Rows from block 2 of a small multi-label image tagger, named by matrix and row number. Rows with one number belong to one neuron. Each number is 500 + 25 x the weight over its row's rms, rounded and kept within 0 to 999. All counts start at 0. Numbers have three digits each.
Before each neuron's rows are labels from the 100 images, of 14848, where the neuron reaches its largest size: "top examples" is what is common among them. Only what is clearly more common there than usual is listed. The data: histories of elementary cellular automata, time running down. In brackets: how many of the 100, against the usual share in percent.
# gate: MLP gate (model.blocks.2.mlp.gate.weight, 512x192), inputs 0-95
# fc1: MLP up (model.blocks.2.mlp.fc1.weight, 512x192), inputs 0-95
# fc2: MLP down (model.blocks.2.mlp.fc2.weight, 192x512, transposed), outputs 0-95

top examples: 000 turns on (79 vs 50.1)
gate.40:479513495483500502501524444475465536525518524497516447463533432543517517520498544483508525450485500485481502473503527557474484519516479465480450527508516514518500497528516492483517472493502499512514540452494492509542509513505481474482502478449457513476521500546501534520476493480454471478
fc1.40:523534463486486515503498519491499514520496506500482488490490501513473450506565516465479520468492498489502490509514518484509521558520454490472471503503486461525474434463500492473519501482522540478502466520463499498480465432514481493516509464494476491493464516449472520529525508516474441490
fc2.40:459480515536501488444485478547498509522495488518445482495534524540482518493488464545558484539474476523518492513484502493489510475529486484482524498514493454508475514490500475500530452514494490453517528467558522466500498526522512478504489498488496548493505491489501489492497455500498568533

top examples: 110 turns on (92 vs 50.4); 111 turns on (84 vs 50); 000 turns on (76 vs 50.1); dense start (59 vs 28.9)
gate.270:512532496448487477506486491532527507476517501493462497460482505494502461487516554493515477487445556476490515507526520520510459509512491471507510489493459510499497409535482501503499559497529500518497526499466518502499508515498465505511461510461478476489497495524480495506476521431493538491
fc1.270:504524494451483482516505499513550482475503502432503505490503477520512509474470492533497535431504503516513500518503497508483550465475507499499511494493509475484497527542474516478481483496469481496534508496527473507488520635494549496514471509513510522520538499519524492493489479475500465494
fc2.270:525510503487504473494519510405490524490515518471507459494541500542519496513532483493465492480515516481507515531509512505535489516526458475533477511491496519542514504509527541444529502517502520557519492506505506487477480510532457512500519527480492486515525505532488501538467512492502449506

top examples: large cells (97 vs 39.9); 000 turns on (84 vs 50.1); 110 turns on (82 vs 50.4); 011 turns on (78 vs 51.2)
gate.45:508552500494428466522505484542544496512531491478474516497489493479529475458534519496484504511453468464489489502557504468542508472500530487484488489525482469506531510548511520471518494508561496537487508536513477488496513463504471502546454531531461486505501528480482515491460503530507521497
fc1.45:528551492522482508522514491516530499516511514490529524474498489516536467441492491525510566518486472483492535497552477507523503506501489477533493485496507485476494463497479530449522533495477461473480541473540489497487508492555504500556429521478493523528525495495525512521465490510501488511
fc2.45:540551459551496482530516508484493525521512517497545528505542501524486435493489513494474465509509500532453499511521517471505493480518515468507495500493512526529492467486476535460453474492496536506499483519535526482496480480495488542562470526441532520485533496483512523502474487497490495487

top examples: 101 turns on (89 vs 49.3)
gate.203:535548513535475523499511512479477485502514489478551488558524473523517521501550494509458473459494527534500518494554471510507514474488485526484486488473502520495509470499427502504507485499501514494486523517462476474492479478532513497549534514507519520490528513522500503486470545489478463456
fc1.203:419480504548490500502498498476479485538486526564443519464549480492495522511484462521526467470519480505511471526500488545497506515514496477488474499510504493516499522498530517502488479513509496468491540489491515501504505479514551507522556531454506564497498494529493459518504509508500506546
fc2.203:539504486488526556521534479467508509511490510534522468496489516518498495534476477468499489490480468530473496519513520438486460507531526489464510457488516549494519469493496496501494490506480491483482518575503537496488482496486520523502491483501512516552498509492496501509546532526541501509

top examples: 100 turns on (89 vs 50.1); 010 turns on (81 vs 50.3)
gate.505:512470514489489531518473459479485541511498510516512437480479481557521523534476469464516515523474471551493522500472513505532437533504528495502448521480477539535523499508497503538498477518496473481468497513530509508505488464466485513494501473524491569515484513486519503523509523496517458523
fc1.505:473520491514502481519485498501474477448526477519507555502520506509479495467477462490538515513497467549474505546486499477541535484472517481546511495527508520505474469530538553519484526489515505521492513496529491495550482483497497532544482516478496547489501519444512510519507516497411534499
fc2.505:488481466398514476489489494528523479511505505486502515521463505486452479531480519491538552503498471556511519537571512492470477502485510511497516527492511506506514495502536509512487490464479522519512499508514457504546487567478499498484484490490504488527498507507477479511472514513483468509

top examples: 101 turns on (86 vs 49.3); 010 turns on (85 vs 50.3)
gate.213:581558489515484484533488487506515499506499459536548448445450503498485479465521491483494492519443504514453496500559516468491508491525541490458528469503504502482485483522476502544501464489492565489484542534487492547508485464490510523514485512517499545485509507510509527498509555555524466468
fc1.213:517491509461500521532515540449551494507484477480528512579517471500501487507507518515446482539511469447537494485542525493518482506488468515496500474498493496473505508480476525447495468476477512541491494493542484507462513532484446514475478504506480439504551502532479481529497487478530541495
fc2.213:498527499497509489477468477504510501462522487476467498516457463514531526468484471488508489499469542440522490505462527524542497503507549457521499500552514485499519528500505461489502459491471499528495497525479524553525490523507493490442464516536499475467509514503497527502540460519452512512

top examples: large cells (99 vs 39.9); 010 turns on (99 vs 50.3); 100 turns on (79 vs 50.1); 000 turns on (78 vs 50.1)
gate.226:540496557510486493494492495528481507445530470444532530465490491550554507438524511535491509534470468440501525485519514476510512508479513499473505468526476461484493475464456535553471449511508476487523491533485467498520505525514502524520482538510460477511561499495452499488524491505471524464
fc1.226:474534500507500530461521513493517484531518505460453520516504470536484513533515516519516501473515530542479513535501509510516493531484493529501486498429475512509486436473512505486494542532505512515529528477506469506487486481518530509485505503445509494483506481504509472452466508489494516491
fc2.226:486483511500505484486451506479475521508510468492427522484525505519478512516459516508547510550479528531466483509517533461522479524500534491497530518471501505510493481522551495473538544468476491518533517497526478486518499482489505491479514490517479451510477489519544505483456509527589466486

top examples: 101 turns on (79 vs 49.3)
gate.409:531514464493514471480511491507507523510498486486527472467463480518486483478524524507510461549453491492468504506456568480507499516516517476494510492483467497529474530550518493549499455493482511500520486527494493546421535443476465522515540509488487469497521496511484487506515502542494544472
fc1.409:471514523499501511547506522514519517527508486517512526501508511501495540517481448530473508463506478487455466530468503490519513530479491494529488493489532500499474531518521512492516518511546523487480544466479509508511492484513468478507518500459521521505552496496511496489455475496464569523
fc2.409:520485479478534499482454471500500515512489508459482505485461475527516557520479479502502553475496522490506463514477561499514476513504539498524466503523515467517516511491570469493488494487498491510483500502454540515525520511492491486445455489516481476531496497508488506488531478502444461515

top examples: 100 turns on (90 vs 50.1); 110 turns on (79 vs 50.4); 111 turns on (78 vs 50); 010 turns on (77 vs 50.3)
gate.29:507506467497493488514475492528482502456509473497500480479478482525498461448483505494488456534453465467467521493540576490511494501497515492502516488511470477496476539541528526550489445495499501501502494517529504561474510459484451539530505504485469502505485503477504528528524488501475503509
fc1.29:539472448461512486464507475536509494491497534450486489533494483473477453495506494480533507486490491461496475500486512452490517440517526483477507532551496455540533488521505478532473478499460491483515463554518499526508503517474484471509475500538520455502497517446458507476535460492485535513
fc2.29:487528539507488485517506522495516481526489481515541525553538514479489489495473472525520485499526484507493492493501444491508504462518506490498481508494503528498491522484488512513527433505497523486472482489509485515476499470499500516556519520486503488478551479526501457516450481493487481524

top examples: large cells (92 vs 39.9)
gate.168:504497520541482532514518534489482507518511467533517524507483479501506534472477515471469454505475485577498528501514541539445497538460504497522503485471459529466469511524528527493529517519526525462494550452486511479486539415479515533491509492455466523490488514516503477505492543525492479487
fc1.168:468537505507504495537445489561536510482517490516458524507499482554483501495442471502467502502489493470456516527497535499521486513511498497499500494484500523508456554476526519537496476504512490464487525517523504546483495504505530491544535500484466516544529503466517488505521477459442522563
fc2.168:524548493501508482483518508501488485491531532454509468495484494435520490521523475495528532538533497481534509511472502500505506482518523531515485499501542512507535467528485465512452525523539536537489478476519535480481494489518493469514452519473518496483503493449517545463526470473456502529

top examples: large cells (75 vs 39.9)
gate.497:465489518467490479534500483584494497493508461484471531542486480536506495481460509504505489528467491523470480503496528487522497470500516479490492499491517502491525534499537509472509500510515517501476510556526478487525500565456516528520522487534476483526509513510502515498499486465453488511
fc1.497:516460496498489480503487457545456463495510509524487514523467496408506507486479470475506495464534538465517495500505494499476529462483551504515506513558495527501528511532491481505489482520501482521510552510492508477498526489528512462515492516530524497458491507493496485466496495559512521509
fc2.497:496497508514499501505473471507492498495497502491468467503508509497519526493491464462520489514471505448530525479470516505483551517529466474494479497534497459501518496501505468509495510467480532502488426485489508502496481480467497501475511468570512494478489536512538541518555481458528499501

top examples: 101 turns on (98 vs 49.3); 100 turns on (90 vs 50.1); 010 turns on (84 vs 50.3); 000 turns on (79 vs 50.1)
gate.450:503545461476483481476452505544525523492496482476528518509488510515501459454470493540493495490468493469450517472477519481496506517500515506472502488468463460485501533541511509487470495515458506497479507492484492509479535494506486538555515501534472467547529474510508445511492543529516549515
fc1.450:509492494457504479554510475508486475490529487463424488469515491506502503481502523497509477525526507473471500502531522494518546487509502497513475523513528523524510510479522525526490465504447455526532451520559485535462514452455491499479536496515498511499500525468482520529550478474460464501
fc2.450:512538491561498519543471499461495517542475544505555484516504479482521504516523479481447484478503491513493515460511449551510479492505480487519460493524545487496514442461481478534512493499508529555496452484529486491454469510521475525537522490499505462475500519489513495527487533484497477464

top examples: 101 turns on (84 vs 49.3); 111 turns on (78 vs 50); 010 turns on (76 vs 50.3)
gate.273:496455473506525494432479487496518554487496508489542509509489473534482513502494476504515479500461461480497517510468527511475534508505500446522488520522489473523457558549511506552482449526461466491515522500482520542518492501471486482530524519462502503469525468463483473505524487493480551514
fc1.273:489502473537492505510536484497510524516504531470495489510539497452518537537498493499482496507511468521504510475501441521481527501527506475459484529519533472513531492503488476498505444505485483502510489466456496516588494491462497512472497479532493553500507494495520472511566498493491464519
fc2.273:474543528471480491519469534518553494456517456511465534516476484495494497479507502490480487491545469478510500529516499526470482517475496536547517491491529554484473499511485549528472516500534517521508446452544510516463497514517492510523513528455480520497468500484500498462460493485501502541

top examples: large cells (100 vs 39.9); 001 turns on (84 vs 49.9); 000 turns on (82 vs 50.1); 100 turns on (77 vs 50.1)
gate.7:530545503518493505488470494517492502463525437526519528472505509540508478439459486515447540517486509455479508526520523509520497505498527481522543467511510498498453492535511523506485488514560484506521548488539510462447494527549476524537474513465485511505504503510479506513452484517503511492
fc1.7:518504539497466488541512466511525491543525491498473471458473488473530478497463492484526508468485509470506471503512485515531492471532526513485501507518499496476535420513458490499494511520508493495492517527521508477462510534516465473473436522516521478500487539488488561490466489465534469519
fc2.7:516560513489513512504531517474558497473501471487524525506522497505483481480546477486485520486502472475498520516541473509507496476519476488514509499514546512501494462515459540490510461478526532496486486522541507469494488493501488541545470522451490511506523508488495486514471465459475503493

top examples: 000 turns on (77 vs 50.1)
gate.144:525520526520524456450471445501517537459556513454508496514534519478507572512482530490510493531501486526502550527480498491494498505512530487499517492495508483508474486529524501578473498539460492497515510509436503494509525483476537471482508555509522515517493473460502520410503483516494491516
fc1.144:533489500475468487479496517436532512473507519493577529496505484526478477505495533509459505494495507491525513492549526531473521517499481497491529493490496492489473475518498516483458492524499503533511491467480485515483503568511502497521511515463497482504505478505515508473446481499514511505
fc2.144:481502518529505516509454508490491520514485467556533484535460508508484521492521501491512475476487534469488482511503525455504448482502524536462507477484500528476498529511532500475504492510500492509486496530547517462461500490508494527520513487518492480496511503510505487523455551531554538490

top examples: large cells (76 vs 39.9)
gate.179:499495480533492477469462480539509511498489478549539498484478530516527524462452455491515520493465466479499486499480514468500522507484538451479521492553489465478456539554515520520476489474521512439466542490506529499515530545519503483517450515495521545518504508487503526531471496551494556509
fc1.179:477444542512507513484502488486486498497500511496534508446515492550474514508489514492553519503488503499476527468502518511448500500529478518504558508489517548500488514475513502538506494485493448534542523484549459533524459543472501490497539477479480478450472504492538502494486484453485556490
fc2.179:491568511525491533511492507514567511464509498494569556503477509497503489495484514535430517480499470454482503448513534520511520511522491521503499495489525508467514477505444491525491505502562512489485514466463484512446495486515503512512492447487473446494502481480475525501543499450460512499

top examples: 101 turns on (91 vs 49.3); 011 turns on (86 vs 51.2); 100 turns on (79 vs 50.1); large cells (71 vs 39.9)
gate.1:504564444492502488519468486526501515474509493492502530518503513538490485456473454493510537490485504459436492501483499466478507507493539471480471492532504465503465514524540504509487482486487494459473503541518530480519487545529518517526491493495473498523554497494493483515502493519474553482
fc1.1:549447529486490519466521500470518536524491501455522526492510544520531531510523533516497502475504473516479514458490469459508489552513475541493495495487513498481533449494451484498501547506489507493509478462504446485484486558506484501522533483509500488513491487470508544494476510482498516490
fc2.1:502505552478498520472526517521514480463485507508527492462456485475515519505487521505477498529509515494516543471475499513473530521504498541523518460496512520447494513519451471540478530535539493522526525462469483500460524508498525485473520465534521492537496465493475510463551509476513544493

top examples: large cells (94 vs 39.9); 001 turns on (81 vs 49.9)
gate.145:465561509499513495538520505516466505496529476485489530462516484519456530487487522506480510483477512494469493521510516524515490514472492514525535477487526516486443436506535526471534472512554509520515539538517495442477492519504470503525518490463477449540481534503461482517479465471439538451
fc1.145:512488502461492502554523490529550509505499495479480504512459479459504508506483481519491531440509481505487499507529488497495500483482535519518510476493509514458483505513499505494476523507516512436505515536476493449475524586511518514497482492526535477546490488475514483481478478499530505504
fc2.145:533513500458534500501476529499507524454501504503568444480493526478492495507516493459488532483540540489480492490491502472503505467505511486540492505515518522511500507548479507522507533480525497527528497501499495531490481575516529436484469482489543439466511495481464509455503475473470486476

top examples: 101 turns on (91 vs 49.3); 100 turns on (91 vs 50.1); 001 turns on (86 vs 49.9)
gate.364:490489461497535497505525493472492523486512499498491469482500495508496510511522505507516507458513500561480507509469538485495508516500518518486519484471508560507480484524502518547518472481495517510497488538491506503530512479484523462459523493473510536490504470534529515465533540493442496479
fc1.364:567416498491498538510513485488549525519490506466499487537496483525522535554520504468467476478488471516483522456537513504481460547518487511465475514497488502533554453492477476501520509499442497488502488482495472501529505506454471516460503465519491510516455514485482488506531510476540500498
fc2.364:494508549473450466499496499488475447424526499451521492514482527474515513494504512484493525548493512483527509498499502489518531499492504516479492507530469451506511514514506472515500535497538475510512522485517489484490522501509499543513459537536473497496516533487488530501519451478502560493